config = dict(
    model='image classifier',
    image_size=32,
    num_classes=5,
    arch='efficientnet_v2',
    depths=[4, 7, 4],
    stem='deep',
    expansion=4,
    loss='cross_entropy',
    init='kaiming_normal',
    muon_scale='original',
    nesterov=False,
    warmup_steps=210,
)
Rows from block 3 of a small image classifier, named by matrix and row number. Rows with one number belong to one channel. Each number is 50 + 10 x the weight over its row's rms, rounded and kept within 0 to 99. All counts start at 0. After the name is the row's rms in percent of the matrix's.
After each channel's rows are labels from the 100 images, of 14848, where the channel reaches its highest value: "lies over" is the class under the peak. Only what is clearly more common there than usual is listed. The data: simulated fluorescence microscopy of cells. In brackets: how many of the 100.
# convs0: expand 5x5 conv (model.blocks.3.convs.0.weight, 128x32x5x5, standardized in use, each kernel summed), inputs 0-31
# convs1: project pointwise conv (model.blocks.3.convs.1.weight, 32x128x1x1, standardized in use, transposed), outputs 0-31

convs0.2 061:63 57 58 49 38 49 72 49 58 41 29 47 53 37 46 60 43 32 65 53 44 50 46 41 45 56 58 50 72 44 49 44
convs1.2 094:48 31 41 51 37 35 43 48 42 53 50 54 48 51 38 18 55 56 45 51 44 47 57 52 44 50 46 67 67 39 43 47
lies over: cytoplasm (86)

convs0.108 128:56 51 66 57 47 45 41 69 69 43 28 54 37 51 44 43 55 58 44 37 52 45 55 52 49 56 36 51 54 71 45 38
convs1.108 065:47 19 46 43 41 41 55 49 46 58 49 50 57 50 36 53 40 30 48 38 25 62 51 52 56 48 46 47 43 50 59 47
lies over: nucleus (57)

convs0.125 099:42 36 39 48 29 39 58 54 48 45 55 49 81 47 62 51 60 42 58 53 43 46 63 43 60 38 48 46 49 46 64 54
convs1.125 111:50 54 52 49 68 51 56 44 45 42 50 56 60 51 44 35 77 82 53 45 36 48 59 47 39 48 55 44 42 49 45 48
lies over: nucleus (44)

convs0.55 100:57 41 52 41 61 39 45 59 43 41 40 49 54 47 42 50 39 58 47 48 78 35 78 60 51 53 50 45 43 43 57 54
convs1.55 106:53 51 55 45 61 50 65 44 53 60 59 49 70 39 41 24 44 57 38 36 36 41 49 64 54 44 58 36 41 51 50 50
lies over: cytoplasm (69)

convs0.76 079:51 39 55 40 67 46 60 46 37 49 50 47 57 53 42 32 61 33 45 50 60 50 48 37 57 54 78 58 42 48 49 65
convs1.76 061:49 66 48 51 58 74 53 49 40 20 63 54 58 46 38 54 62 51 47 48 74 56 52 54 54 47 50 57 48 47 53 47
lies over: cytoplasm (58)

convs0.7 067:59 42 43 48 69 50 49 44 46 56 44 58 50 43 36 41 44 65 53 47 62 40 62 68 47 50 45 62 20 54 48 58
convs1.7 109:49 49 47 51 57 59 49 56 50 53 45 49 15 49 22 61 58 51 48 46 50 49 56 56 67 50 39 35 54 50 54 47
lies over: nucleus (35)

convs0.42 111:62 61 48 23 56 58 45 37 42 36 54 39 53 46 48 50 44 57 67 41 64 53 59 40 57 56 45 49 45 48 71 44
convs1.42 115:67 50 47 66 52 56 47 39 53 43 45 40 47 44 53 45 28 49 30 62 51 39 56 54 35 54 36 56 60 70 51 48
lies over: nucleus (31)

convs0.122 094:59 29 48 48 42 38 51 42 74 50 41 57 53 56 56 59 45 42 57 58 54 27 61 47 52 57 61 51 44 63 34 51
convs1.122 069:48 52 39 62 42 57 52 52 42 41 58 55 51 47 47 48 60 21 48 47 46 51 53 58 60 53 17 63 49 50 40 46
lies over: nucleus (61)

convs0.85 147:57 40 52 40 61 45 48 69 36 45 48 38 42 55 46 43 51 51 42 52 79 35 61 51 63 58 45 40 40 54 63 52
convs1.85 113:63 43 33 51 39 60 51 44 44 57 51 53 41 29 61 58 32 66 43 60 44 48 50 55 47 57 46 47 24 54 59 45
lies over: cytoplasm (69); nucleus (30)

convs0.33 079:66 33 38 39 46 55 43 62 42 49 51 57 50 44 38 55 60 64 51 55 49 43 59 51 32 61 29 48 51 66 64 45
convs1.33 050:46 63 42 45 51 49 45 51 44 56 49 52 79 47 61 64 44 83 52 46 55 47 48 50 49 41 40 35 43 50 52 44
lies over: cytoplasm (67)

convs0.73 073:45 51 44 48 47 61 59 59 58 43 46 51 58 53 43 38 32 43 58 33 55 85 42 46 43 52 65 48 56 42 48 54
convs1.73 124:55 47 52 66 56 54 42 42 66 24 56 47 40 49 37 48 36 55 35 56 50 35 61 55 58 67 51 48 65 59 54 54
lies over: nucleus (47)

convs0.98 094:52 44 61 35 55 53 46 66 56 51 44 48 77 53 54 37 63 51 56 35 40 54 42 48 37 49 45 58 55 39 65 34
convs1.98 079:48 30 46 55 63 41 44 47 47 60 49 51 39 47 45 58 45 54 44 47 85 41 47 47 33 49 36 54 50 49 34 45
lies over: nucleus (28)

convs0.59 062:46 72 47 39 39 52 50 44 65 46 71 47 45 75 43 55 45 50 56 41 24 51 44 52 49 48 55 51 52 54 44 54
convs1.59 117:50 54 61 45 31 49 31 56 56 60 32 23 46 58 58 43 41 40 55 49 41 57 39 57 49 56 62 56 57 57 49 49
lies over: cytoplasm (82)

convs0.84 123:49 34 62 59 56 66 42 58 57 46 61 54 66 36 50 50 30 39 64 42 44 69 47 46 51 35 48 52 46 54 38 45
convs1.84 125:53 54 55 54 37 60 63 49 63 50 55 53 55 45 65 41 42 64 41 59 47 25 53 45 50 50 43 25 63 57 63 55
lies over: nucleus (43)

convs0.64 070:46 63 60 58 51 39 53 78 42 54 44 57 50 50 60 51 62 48 44 54 59 29 41 41 59 55 33 49 41 47 51 32
convs1.64 061:53 41 33 49 44 35 56 53 53 62 44 53 71 45 71 31 48 54 43 46 32 34 45 42 59 47 62 47 52 54 50 46
lies over: nucleus (76)

convs0.102 104:54 40 59 43 44 44 59 58 61 48 33 40 61 51 63 34 39 48 49 55 44 53 53 41 48 27 56 62 61 56 72 47
convs1.102 067:50 58 41 46 61 66 50 52 50 29 51 55 64 47 19 59 46 66 47 46 61 41 47 58 52 48 50 45 37 43 40 50
lies over: nucleus (78)